From a checkpoint of a small sound classifier.
Training: 6900 steps, batches of 384, held-out accuracy 100%.
Rows from block 6 of a small sound classifier, named by matrix and row number. Rows with one number belong to one channel. Each number is 500 + 25 x the weight over its row's rms, rounded and kept within 0 to 999. All counts start at 0. Numbers have three digits each.
After each channel's rows are labels from the 100 clips, of 14848, where the channel reaches its highest value: "peak on" is the class under the peak; "responds to" is what is common among them. Only what is clearly more common there than usual is listed. The data: single English command words and digits, spoken by a formant synthesiser in many voices.
# convs0: first width-9 conv (model.blocks.6.convs.0.weight, 160x160x9, each kernel summed), inputs 0-159
# convs1: second width-9 conv (model.blocks.6.convs.1.weight, 160x160x9, transposed, each kernel summed), outputs 0-159

convs0.89:513497462463542468447483513469494463507503494465490497510479477501508515548488513507492479470496508509559479538498496469497473504456510474506502472474461495470469483514546467495541471489466479514478531459437481502514503505482496458514472536477535541525486499534485461495505481495536469508480520498523492488493486539524497482476517499464486467531516507478492520502499527515464460504505463529513479520520498529492500536478459482502490478472505489589496504482498532548482491522490519
convs1.89:525490500481455536517540480474436491520502506511522527513534491488498530470476481516491515501432519478493523482515505469511510493479488503501525454507491487491510509488516482499511502508519541489478475523498488509528499476505493440470506478506550428497464501523514513542487493468498482547494539491497513540507497570501490511480475540479476497462489480501517541487544505488485521523502488490455456542522519482496555499496519545501544497496495484532473527501543487552497491520530522
peak on: /ɹ/
responds to: /t/; /aɪ/; /ɹ/; word: right

convs0.45:474487508527554461524520496523500499487505492481474528498498515491491457498461466483479441484495489496514462464533473574503478525496506486498470514497470564493485487469482456464491509510505475501460483479457459477512504474559529499482487483500472473524493507485520507521483519537555461479499495486500486492536528541492497503461496548499532500467480504542472485575529549488499500487511512501490499476466492492467464498502479485484474529508527485533520512500515505476511479502519481
convs1.45:492504511539542476515532522485557518512478502466496564522472489502501495474469504484502519517467493491478480500488433542492544445493509502530488481502493522526496463485501511493489506485500518523460501469509471485517482494504532497476506471488480475546519526484545497506487507525512502494527509486490497495499475600523470482494495518486491527480491471441495528533526521482496492477496478484496512505473510489484516507473481503502494512462611459492503482524490499464510492471489500
peak on: /ʊ/
responds to: /p/; /ʊ/; /ʃ/; word: push

convs0.156:520513516499528472516514520526481488506497518524482532501478543484514526504505457505489549440486480522556461479467486482505464456549486463531535557470535476537502532461512493455522472485470493490484485517491464508521511493516474503495455476474504529522483479554525553499510480476512539504490496463502487485515489506543470500457479531475516462531500492516498456515485496477547515479473486544538497535500524507477468484494487478472502519509504543506494502482514503501511498493467475
convs1.156:495511490475458527525547512491502512501488518532522495480505466500503519510502469475494522433496502501468471501503509477488502520578522488504509452492562495513479486494525515504487500507475534481500532493473492511519496503506494482495463508446513471484466468465513527522523494505523519480558503469492460521497476510499508494489479494438511472510552598477488534502491514482483498464521457503529491515446548513507499492493491499502460488476491472464535508487465482486502526491516470
peak on: /p/; /aʊ/
responds to: /ʌ/; word: up; /aʊ/; word: down

convs0.86:491508489491493461530508498451448440496518449504486505511514491509537533524450520479499538524470467536534530510490529501461506506503471484516464447510533487481489515492460483472476495490489483475488471501503501520489480514486492472456512491485493521508493480495511446493522495481495483497522503480513506482539558510524489446501544497515497539514465496499505497482542490548566487472460520513442506517490467476511494524493507471488508526502526497491502484457491531510489470498429518
convs1.86:526514475487489537506489511493481510505447481512529518473489498519498507482482514510547548555521487523480478487541521495551529464522489556499481525492529517554475530493530494496518453508478492509472486525475519495463493486489496509531504523511500519503469514481507497512515505548490507474478501495484498525548486453518494514483526536493503545505498497503511463500519511515462490484543498485451488526462480464479470476485472541462481482491492506491550590499521492549499516490459503
peak on: /ɹ/; /aɪ/
responds to: /ɹ/; /aɪ/; /t/; word: right

convs0.59:527514521486466523487536527488494500560490482488554481478589506513522505513486500463500488453545529471508521462472509474500497505467488502488453481461492460507432490489477496486501493461491452506486489518540537526498509507525481510506549463470511487500477468530513462496512538482500496456546494530513498513489494481489491494486453476490469499495480493493498505490495511558486468469490509474490508544496483492504502510489500509501490478457481471516505495486550445485519499548492479
convs1.59:499488523539490492529526541503514523512482461539522467475533474495482524505551490490472497521468516549473505513506509526507512501527496539477496523545465506541481506473491457503522528508468500475484474496494519490485484505471485528475496522473492546529476542495511502533459467550490485491498537474507512519550483458504531488474483472495506485499461488490566525456514516523509524517487504508487511454484515449505478492512480492478524466522473430533478506514532510520468474455495500
peak on: /t/
responds to: /l/; /aɪ/; /t/; word: light

convs0.11:473497494450497450457494497529453437526496496563474469505540511510512513521469463465455487511476469506482485486526499524535489442539511504519511521476490462532532469499477504505499519461511477520502512529476505502521501531466506515481470502505458507491451456522493535491514465481488501493461466517489538516537498517522496447518554494483496490517484494476509489513547474482495483502490514522465472508513507529486507484514498499491499500487516491498501499551527506489499533490419510
convs1.11:511458517472481474473535498457500508502505481528465481491490487481521492490493475518494447546537482484510489469495488517480484492551511518488510458497515481490502559479501488478502541484487508484469509452511491530529525514484482537442502515473512486510474518455510495492539480512483533476538506535523514488529510493553490506498550526580560476466485513480502445495502483525525491520456512491476480464518459499511472488500501479527524470504504512514523511472503494469481448514509483
peak on: /ɔ/; /oʊ/
responds to: /g/; /ɔ/; word: four; word: go

convs0.121:461465460498506486494531505509496503516563492461490538492508539547502544520524491508508515467492478498514510485505493502454483478451490492439472470526560496468487469484485484543473501529497520528507511503489478530508509510487555483488497492506519529495520516489539462495521521510510505434484485473493512502459470513495459499492533499480503484515512509492506458554470540486508492481522466519469526498551500531539468543453493524464505491539496470512506512526500445497490495497498485
convs1.121:477531503504474521501490490484482478527476505516497497513492475523502487490500496503499484534485491491507521534498430474491509488434503509517496520507514486507480499453507515558554508522493531496532490505478561466451464495468448507524468504487490489456519500513471487527465503463444441537488506486505531503502448497469503483508462425483475470518502523481486488487515461480504479481482481476452483528495481507505498472479482511508467522505511512458505503541478500467453499467491488
peak on: /l/
responds to: /p/; /eɪ/; /l/; word: play

convs0.81:457482530473487533490480549492503498467540501506532469498475483505476510485499504464491491528521485543468469458563518465519509487500492516515459502459520521459516501464501487504498525517568473501508526521471522506524472497479476532510441499486498512546475495464517467473539501506506502508511515535508503498475487492504462491552497513508465465522476479472501451499490476506495494476480476470478504526523528554525443496536493476465494515497483483513483475492489497535556484462511522
convs1.81:482499462506460542503469547512499472522467469487546486489499482512485505503489507461511475471507518549476479478528515493507525527489485484538525484512522461577509487528459505516488557516553523490473490506498503520507460473520520524501458529522490493486483499499505493513492484473478487464479511514575499508484484478492516494480467506619453497516506499503508526506506502514476509503473519475501474466473453547479516496488508491509490494479528513518498515504515479485503468487489488
peak on: /ɔ/
responds to: /ɔ/; /f/; word: four; word: yes

convs0.15:581458512473494511471523500545506470493530540490526477514499482488493512509485499493519487497488444561529483537530459538511503511502495469538469523508467498503507511471483489503508489501495476484484503482461513519497491516496494488506473440505482471493522473482510470490473517500493442490500537493478543482486537500478538474494472508472528528457491492524516469454478502518504528523483488498482522496478497497494485598485497548482515522499515511481505492556530473461515473506494522
convs1.15:460543533482495504475529498451452525484526518493477509610510495542494499473506466500513503519490511500511477443489470455516480499467503499499528504493474478522505455467494488551530467484497488511527490483486461526458502516488488511474477539529482488520521542492512510509475512501492509525475470509488484516476493507490507520499486534491514537540563498548495512537464504464520540492480521514504552503499524536516496493471489480496498477508494494532471544487500531518511500529511474
peak on: /eɪ/; /l/
responds to: /ɑ/; /eɪ/; word: alarm; word: eight

convs0.100:507501507447481459520513505482469460494500521509517521507515511490524488494488501483484466497493479519420508467515497513516480466503532545501512514495495470467447485492481490494537491509486451508472477526534584505465489474519461486482467492539502499512468514463491466513494467490486465510469504475513501477473561515504479493558546464519449499484483523516500507508531490507501532492486464489520464500491496485496468484500456473512472505456502536517502471488523556501467519496503499
convs1.100:479494496490495468484483434485506470490490487539459534515508496479552461477502486457494526550484506474504503527523551561510500525512496529511485504455490463503484505477494491518498518495508498494535529498464536488485499504500499512506457477467557509485441468522462508527475512496520503486478483524501507486514482529480478481539515499592543540453478495524459480496496463536497496478474503470533475491528535503495529502523483515507485479507478472490475496482523470500504527498475488
peak on: /ɔ/
responds to: /ɔ/; /f/; /ɹ/; word: four

convs0.6:502526481500491520469465496495515490476495540506494504494468518509497506526448489507555509504476472580513503479496482520495495475490514482523512548499489477482496481474521471517478480478481492496483459467495480549511500517499479463529492504537476488501466489482504475490535502473514464485551507499505504494513552509514560516503510508528537517531508468533495471467528505516539505585522539500471512504544489504475489537503469522566500525500519478510512477465469531514489510528456477
convs1.6:504521519519479544498499506485515463508410525545464491504465479494498545543470512488511494529522490527520505456511457511521522484525510494544506485481513532474474506516554508523501490470509553470476473449493469489482479494463503500501521496523478496514490538480529466503515458471478488497494499475511484538516488525510521471522528565499524517542477510506487486504503501461503508589495514499499525460498525498497525503491486490492496480534536498491493533500510490531448519480508516
peak on: /l/
responds to: /ɹ/; /ə/; /m/; /ɑ/

convs0.151:477480481484535450469501506510526453498502531487502560520492531470533494535477476526470529491469530492474542486521469484467506529520523500537499512488490500507517499518475504474564509493483469505495485461519502483516491525519440509496445500493526512490464474510503494508488519518506519530537482475516522561463518509510485486468491475498475485494495501496505497534478499517463455484531495487538465465462460522458507502458544479472487503486558531494480479495481527476514463467512534
convs1.151:458473488479470477485481511485475471500485525462481473456464494498482510494471559491522507477515459498498561495505499515539492504490486529494528515470547512500519510505540453502461457494517508505508484496523484548501479528506475481517507491507499480494541507488535511504484471491540508549484497493448509474475528547526538480501512494474501483484504567485527521495508530485497486517508501489462517536588492508488493478481512483479491486493479449506516517496466498465467480477561484
peak on: /p/
responds to: /p/; /ʌ/; word: up

convs0.111:496523515462545451480497510519530472486474536498475487506473506505511505508506486524453508556509467535502490492546519462495475497492521534495523510486542498509501510468477482459520518491511517493533509525549492511506526511517490533452500499498512517509459490557503471487501528529533480470502487467512545500476492530552508531550492477502489461545497486518496490546486498499497460532483523578447497485487513464469469492476500454526491543515489510503530504496500494477456495497505475
convs1.111:523516480486490472469505499498494482520476516468498483484506508502475431470468493475519525494481483510484509502512541438516519501477517536508500481505528478512491478493498477521481564494521502519494514524487500490510517495482482527477493528497529471463505501492561498485553538506514490461509504506469530502470484584516496514501504511617495457551484514497502494489524513488501491536473463546517473513480490471486494521473483530492442467523514498493477526516489499500505502480510502
peak on: /ɔ/
responds to: /ɔ/; /f/; /ɹ/; word: four

convs0.46:515501466489481491466512505476467461464460463541484477530461460552499485495486518490496478525498484497500479531481574497483494489461496518505509477497468491480491490508502511488483455483497507488529500472495454535474483517474520543487519511491476490498502484495480493516501497474483493514483484497447470509488472497594573513505492495451488450468474496503475477468454459490489527494500483514471489504542496473504481526464491544507523478530517480482489496495481543488483489545481490
convs1.46:517508577482476468498483498499475503516462463498467515534488475474478496473481469521522523470490523490464517486439577444453494496521487470504489508522494519486462476468497467500484460503473499492502478523495511511467475466502515501510495500531491508457510475476493471497491503471546499465466502473532518521454488514543517546483472502476456486518443497527461481497507510485507461469533461485498545480477494532493496490460501496503523486478488474496481484514500509449500510488501472
peak on: /eɪ/; /ɝ/
responds to: /tʃ/; /eɪ/; /dʒ/; word: change

convs0.19:567529503489518462471535470488472502483481492493474495459537496458472500543497470492499521476486488480526486477488516524470491537522511505528480490498442493513510467501477533450516476517509494489473468520500438464497528475438490555499489515491509506501533486497504478513478469471550475495458497526481483484487488500522569562524474515475495521522480493509511510498475470484532514511508493494500540509525514469504485493461484492497544481505453465487468493511548488466499503510495504
convs1.19:513489511500503500501507499532492563520531478491518500478512487512470514473504499487482520470492514475520510514503547518488520468547493518500499539514485504521479497467500451436501468477509493481497495500474410480453480493545513562498474514530472487474506479500498517480477487497503481450496488517529499532496484469545568477501487531499458531472525469503498477497530490527479509470490518475500565481486500472477495492486505482446453495530516495507525512534545486482495520492487529
peak on: /eɪ/
responds to: /t/; /eɪ/; word: eight

convs0.16:514462494542478483473493456500511488501491534475486554489512486508485479485500521546498502564453486485472512478526508507481522530483499528500515501456469501493529500482499527472522477557531478507479470453548605495491490489529497484511539480526460488508491497500504502468484495480511485533477515491505495518466492495514477520482468500479544480492510540485495525497503489508488463478476428531499498484512492506498506443475482470514471522510481492522481474513482495461489492439495501
convs1.16:503512539531497531498493526478445499511516492538496505518501458481476488519496500475479520472488533506498486512489516500490528480509510498538516512529509497480492519513493518487459502501516530525500522486455546443499494474480505457500535472498489468496491468483471521494486508481514494530536467531454518502546490544525515473486504503498475516481518437476501446482459502469517503491500485464481471530645500508502467492499482491483519509502495471504481491506502496489488526529490483
peak on: /eɪ/
responds to: /p/; /l/; /eɪ/; word: play

convs0.55:526482488511495516506494486512494454500451481496483527537500500466477491502538489494521473523491522481517478494480476484486470531504482491499552496491486501488474510511487514487537493513483497527485492481488448476468504512512440482509504463510480542482502507505469490489484472494502446495500515487506484520465486473488523498446462543521463519460482523534480495468505517470458508508464526509564506473502518453489553487524516509466562548523489533521520523545572472497472509502478482
convs1.55:474498507490479553521472482516471491538498485471531495492492492526501494458500484514516516449489495461494463451483508483488543503557489521492519475498493498500491497509479537463523471501469505465483512517481483497488502463545508462520490502521440469450496525491497480502467486489540474508467522497494528516502479448474502479469477524458484492475517493493505482501523533478432481495489479514526495475478537463498470529506495497506502535526513477518490460487601501506456526500498499
peak on: /aʊ/; /aɪ/
responds to: /aʊ/; /d/; word: louder; word: nine

convs0.0:548530485501482530511518481501508500490498506513501469545494503482466489538507476456521564471482491480523512492509562507509475547484546526492532486485488476523497553483492499489501476488472516513520488463518550490464473474510488537494458499495488506497511475493480477497530529505482517485552511510497480465517509476545473516503489503496483513549493477483504490480514493509496482475495455533596529535500512472505525511508511493557499504484501497510494511465447467428482520491506501
convs1.0:492490524464492525508479489535520512560478506500522522494527476530465486458463472476552473489503481456470543514497506471507522526479483498464482527473494490504503495469539500459516501453486503515488458490489503496498479502443526547557476519487483492475467458548464461484560495473477513432511512521510468517493489504496493494501499472503485459526468516473509489507491461508518499512484496513518469460500468471496470469484482531479496492524498513523513481480472449459480524494487506
peak on: /u/; /f/
responds to: /ɹ/; /u/; word: two; word: four

convs0.78:533504507505538501487474499461494472493496507508485442459482520510519489506486499481482499486519472453477535470511485547491488538473481471495477462523500473479474471487507507472484463507498477459467480502490599492491489519486451500532517516490500516542502524515504526488478511486554487452509507481471517481509481494449607519511490497494496490508489492562482475491497474493478522529490509463491496500469497495504478517450460501496498483517485501522498467518486498475474509491524484
convs1.78:455504484508541499498502529499479486512495498534511479461516485478495522460494488481497484541501459464497501491499492490462523493513495532478482516487509500526481520488514477461502499501497475468470500482499626496483483497547488508493502549548475500519490505502585486495484520476513484484514485509515452468495513517480556467462497520500473483492483516538476475493491505485500500482505497454504592512560485476490533497473486497492484508511490478517513496503507520492483521486513478
peak on: /eɪ/
responds to: /eɪ/; /t/; word: eight

convs0.91:496478510505488457528526504525480519526448528488510488493501476514525473524572460493465514540493502533498493489479481481543474521480489533507517468498495516501558503514494497480489565496515484499527516475546511514470497463509483502523474457469503506480451479508505484526504482491500462475470486486510543493516512512498480484468509516499540491503555495524500461479506474515507519502517489532621489541505494486521498499492506467513500496498495520491496481545490553479527499476492495
convs1.91:484491502494479460539483490511483483507470510461513507504476494483511507486515479493486548450487449484474506493491514512496512519470508540542504499482508484533513557548509513482539459489497498495507463518539472487463507518519493467526464495506497518512500492495479512464495515508488509472483482512498515491483465505526508522514490538528477502473477508489470499503492491480477494497501464496637521465580494505520498471494501521500476519493488507495503493436500469469497550468510489
peak on: /u/; /t/
responds to: /u/; /t/; word: two

convs0.152:522504474477499498480495493469478513493503439518477523503536501482514545501489493450493476479504487461514493496466481478479498464484467483514488525529482504505458520505490476569499486480470436497433537481452468518475573513541491519487458480492521492509487490503518486549510488509521452520513528499525463506482486458475572505470534505463481502485514504517489521486481514506475512536511546491465508479545485503483494525453515484505537487506500506505487511516538499499485509512503497
convs1.152:462505475508452551482486511443457508521464478504523554482529482500521492473499494485488515483468538510510522477500481491464497535508469512458505520470489493513498466456502461543492563454497524510516485517499475515526549507441532472496465523522485461508531480513439480501485526485480473501492488509526503477474485493477498503504469511508449503508530462499528514479531476469517516488484547489476506521491503452509546475507498509476508483512491450507481507494549466487499507516512490
peak on: /p/; /eɪ/
responds to: /ə/; word: open; /eɪ/; word: eight

convs0.118:509482519494479501495512511447483520471468527521524510473506518498493475526526525499499461547454495473480474507573483523510486510503472464472497496477521485518556537493482478493534457526513461498478484537468485483462521513552488472519508478460450494516488488468488458461512498501536490505488490507568534505479481494489498554541464462497516486501485529538497515515498487467493513533521529551497503505500531480486477509467543498518480503482529544484474488492503512510517534506475479
convs1.118:458530486517498506494485495466504499512489520486475499463485511439464453497486496490487476537487518470519482492459536510509523500473532489512526519508479542482541481510534564489502480463530537484502515470526504486488480515479510543488516489536501495458511536509490523484489482525512487475521487550503515480456469510521482480494486508595479499491474494494482527501469517531506475521516477564493551513508492503486539477520557498483471513496459508528491493458528506484492536513473514
peak on: /ɹ/
responds to: /ɔ/; /f/; /ɹ/; word: four

convs0.32:473474480524535458487514481469555496478548538475473515516501512506570514481470522475483476464490504488540487473482486508515516502461512514505474475484472519479506509470480503557477480514492465528519559493518488527496498466543475492543525497485479466486489534488470481464485471463494462508496507472513509524491480488490478516515506531458508509503494502500487524490506493486513587477506489476473482510505495526506459529485486490481525472498476458482508476523493455504552470452517478
convs1.32:489501487506505498500520486481472489510505491463514466493523480488619496496513495490506480484501471501485500500484490506470499519505479530447487536513460492515503549543496524557528532496491534480510431468494468486523522488496504466484476507520513527522527495506466475500510555519470503479480499494504483542469482500504523535518491486509459482523482488477500498490530482485540562478492493522479529500541515480489497522471495519498509496490504535494490485572482453483553493513527512
peak on: /p/
responds to: /i/; /ɪ/; /ɹ/; /p/

convs0.105:487490531494509501491528461506559494460439501530479546517490494486472502486531554500467505521551525508523503486490502509502486482490516454497491483512504521492533502501501499510515455508543528562499492509501490489504519524450478503497473487491503519471529544492475493508536512545504520446503503484488484494493478469456518508493518492478463496522535479518491496518485500473487477570534511497481485506538498498465506467564491486496480484520508474492472576491524485463504466516516550
convs1.105:515503479504516528499472569523525519514569510466470540507505499494494510486500475523503474485461451479479506505537518514462524518468471484494486530541526465517529534536522534499495499471534542547482476493470499511507515502473492492467481506477520504489456520505503477499549511531487507607513478480521497517502474493507536495498480500506489495536500514544497482493507484511521498487486493488507517497492503526513465500450542520494491464550501533509497470490528485465520478507526547
peak on: /l/
responds to: /l/; /t/; /aɪ/; word: light

convs0.120:518462513456502503450481486548439482526478492500480505505498476470496516487505470517494507544481466460511491498476477500522471460466491454514480510469527518465511499551511471494506496478560464529494479459446525487484490524469486512521491496467501514514492531518500481468454489491520548515488533540508522511462492485510522503539459511494477498478496488507502483472514501513451493585543474495497485496501463509497508522502541513472491516493493540491491500515495557507492463471488498
convs1.120:493482490466497533497494485496530490479464492530514479491512485515485485485525520542537459523501551491475534492513521519502500512490443527514508492566484504501545498604492510448497480486510517504548505471469525486478481475482506494497505537485521504480549507493486470487492499502487552475455492515501462486518493535497534485455508492516491512483497489493553499503502482488481505540450523494518517467500485469480524512471550522484485461519454500511505486481478452515494480502531532
peak on: /ɔ/
responds to: /ɔ/; /f/; word: off

convs0.50:504509542529509461501501495462499508532490476506490502488472520488474495500507520486493531466550493516509490502493490515512508569542499478503486511508546509474521492498482549491492533459438494486497483507507518494442498475474509538445494474445489529503463517535447474521466492495489509478466473527514518480522457487498519465516517546501497473454469508525468495537482491504504487484560502437520473475499471508510475483485538469503479502493526527472501482528539480503487473501524473
convs1.50:487503512531528430507504511505480507488475491512490514506505463474489503518529488496447539551477540518535538512512443469461488512600508447485487481495530509470535463480451512513493490482473514516479514486495557470498523476504543537481507517460515494492503502491473492502509473504504495499516501510507507496498495490456506502510489488503505497522468496505480502506503481542494502480492480503531503500524495534440513522537553521503490471472576505518493510536528482500509507522544494
peak on: /ʊ/
responds to: /p/; /ʊ/; /ʃ/; word: push

convs0.123:530468541530482481494445508511538478500503491541526486493524513496486511507490528533471463533492498500506498493528587484540492462533524502510517493493493491525480468534492455506511539522487520541504496509516486550533510517538485479505515515503488464482512487525489474505536491467517461490511477456505504521526535548487435516526522551514436527487468508489507464500511504524510468487485531498498494497526514519500503462510501467497538510480530496458468510495444496518470520501486517
convs1.123:475491543488493470513492533533531458500474509493499474553493488514487528501490459462461496488483505524545505562521543524507505528512546483524514466534525474501492523502489508557486477514524525534516532508500495517470507457480484485436469489509475518478533460493548516463543526506518508489490499494478496525504495524499497478521500516527525481461505502482509455478449515501486514491527476461476493509497485489457493504507511500561552512512461480487510530547491471530515513512521529
peak on: /ɹ/
responds to: /ɹ/; /aɪ/; word: right; word: three

convs0.30:571518518478459488497524467509468456548512513524499496495455474481465517518461492494537524514474465516493490507486483475508484515507503498501520549477501494479508467563484480495534474472497464499458499482475484507511491499487491559517486506484514483508488475501501517472453479535473485532500472517482523499476479519495467471498516467508478504527480523466496549486493468509515513464489459464490508461434486478484487501484502568535496466494516495492490525467473463461490475530467516
convs1.30:498492505471532491436479547489506515531536489534531548536524502505551462475515482505537515552481526446503497522448481530470523512443480516546515505529521480520486472489493502480466471522500536490495504504488508492528499525474465559489512500493465493521500495484479489480476505501522550487532498508487475479502525511490477490501502484511541540500491505456527479508500511542487549455473488494477464515499503515520500491467493491468462515532499495541482484498468535455489531485502469
peak on: /t/; /ɹ/
responds to: /t/; /ɹ/; /ɑ/; /s/

convs0.12:482483469499510554451533475482483536512492520499492458476495478571499506500480498489500520526497488483513531459488467536485473493474488509499507480503521504502513472548497493491505499491492489517553508507526615484520573493499441470499469498494527527477488498518511483478529494505452498488496516488496486493531484471525466508476505474513495486464515492514501500495476474496519529496493534453469502534488520455490488522470466505489484496484457507484518489486497548482517519495551468
convs1.12:482511493505507504549531483501493513533510470497482506523474503518473494508472499457488528475521482468472543535485471493481521490490492477527509496530519526502464524570519481501502458508476506496476494517473593500500530462466461507497486472534451526462509507436469485514526492506515505475518521470506489519497485532548499493476487478498513495500496487480506461482526529501441439488519429525483488481549488482513504497525491494513485480490490497466476485520475478461486495503476485
peak on: /l/
responds to: /eɪ/; /p/; /l/; word: play

convs0.34:482492468471458497448496498459539468493476485487511516476495508528553485477513486502510547512501477540533502504476520482463526527490462486487537499525531506471489592508491471521433495505488464525470511500480469538457525448556495481466496478506523489478499534502535530465500503485475476523503469513518504505497449507487497517505541480489485481510490488519519505525533512510502548478484497469473511499495509537482470509507472493517513534476455480480512504507504506512494499485459542
convs1.34:487475503506504480482493491492499480497469506468510463504479486507577493539515521508524564477500465494520490508514502496497528523508492478480498499509516497466499549469478494546462521474493496534485512470489490516451506478540487529576510473512484567474537496513498516456465501518480512499494487510504534470458540491464494515488466455498485467479494495502495426473503509540517550500472496512515491520469480495491466444525500532483522510466496480507462464486495475507498496504489480
peak on: /ɔ/
responds to: /k/; /l/; /ɔ/; word: call

convs0.94:514498482520493476507523497474483467517548501492496486553525499518524486503518450572495499458513510499498480510505431548484484479507492482457481498468497560467517482484499502449519506512478479508458466475469490462496487474544530500461508482494492507512495498479476501498486498514436488468504497514511476506513477485496472477489500499502544490466500536482512482558505525497504510462539496463526483480499463506463520493477568487483511498489515517520505496505514474527437463526463516
convs1.94:486486479493487468528478505487500508537478500483513470482476481488478474487488499456488520473482532503445523517476453514495509541516498533512480477491480513516527499473527516506559515489493485480470519513486455481507459508474499501496543521528494504480528472498515504487510497504470494482510515518493484473477480480524490474456480507523527466503478502488558474508496477498474497508459516503491460474452464482529464476506562514503497507495608480502460477537472469524456474458494472
peak on: /ʊ/; /aɪ/
responds to: /ʊ/; /ʃ/; word: push; word: light

convs0.143:481503537463505490523511496499469548496485468523508531528477522510502510527472449520516516489543486489448508509460484519516481519603483504468449521495494482458469521551483514479481517490495521534505514524467501515473538545478484533480494490495490508452454477509490460490496452483501478473500500494532511487486485523484507531528485554502498482496492485534512461500487511512506489508494522517493485425508489536517475511485475508502478489491534534506512497499551484483515479493490542
convs1.143:523481526475478501463499499514541494486492552486496480488499530465492463500497479517474524457477490552559464503492517503486513479603516480511542522527537526506490505509536457524465494496475481520534468496496487510481489506496488516481524488487489491524517527520476484470486485557501516485453486452499499504507512430504508486495492523499539491488501513476514509452493480515503524528495514496475524512483467516470527488539496486514506508484465440509509476511572483478480509499480512
peak on: /aʊ/
responds to: /aʊ/; /d/; /n/; word: down

convs0.107:509493529480543528510515488488488493496475501509464480507495506498484467526460466468474545531475521491496521465465519472510528579558481450508476505482495483477443486483548521472493466465500527504499502503510502483462493448536494474505456548534491526547493528522494498489491479500445537483476492504507543508530518518486474466469478499488533516490483505461505504486502503498456493472508464472511491491481464483492457479522466520481486516452482476501515469535525481506497510491511513
convs1.107:498493494533533600473487539492523507505493488470474477468501484473469517469465482495474535533513511496486523482483508486466534507583522464466474495478462511447458498500495482496476501484532482493480516493501526496462488500544509515477473495542493480510483455461514506484469508497508504494464471475465505484502496500531500503507512498492478552487474472489506504472454547468529489484525524488486514541456477501491519482469452512523543523479478471513488510517517470505478494504486493
peak on: /ɔ/
responds to: /ɔ/; /k/; /l/; word: call

convs0.141:492545520440523549499519446471513510509489476508506494503477525490498505501479537491476493504505498485517500520487474444550476523589503483495505495509467487492475477474510542527517492529544533512513496534478491499504487499520487488521476470477508514512481527534498431551481499474504521486513483496499528502496507537486505496469472542511468509531455499488477493498504478497500493445505526446492524496507530478542439486549473502476495508448460510491516497520494509509488542512480507
convs1.141:484531510474560562501538469491475515494517468510470494479538480485476511543470565481512490476517511505529507486463534436504495504595525475501459491509483481463473484509508457537480510501553496506554508468497462507440508491494523507510505502489545525493516484465517512508486466513519507517516520504521483494486491505506514491482483486495464517566501492491491507469499531495510522499490500500490499500502544489461488490482489496489502467478467484516467511524485484513544547496517493
peak on: /aʊ/
responds to: /aʊ/; /d/; /n/; word: down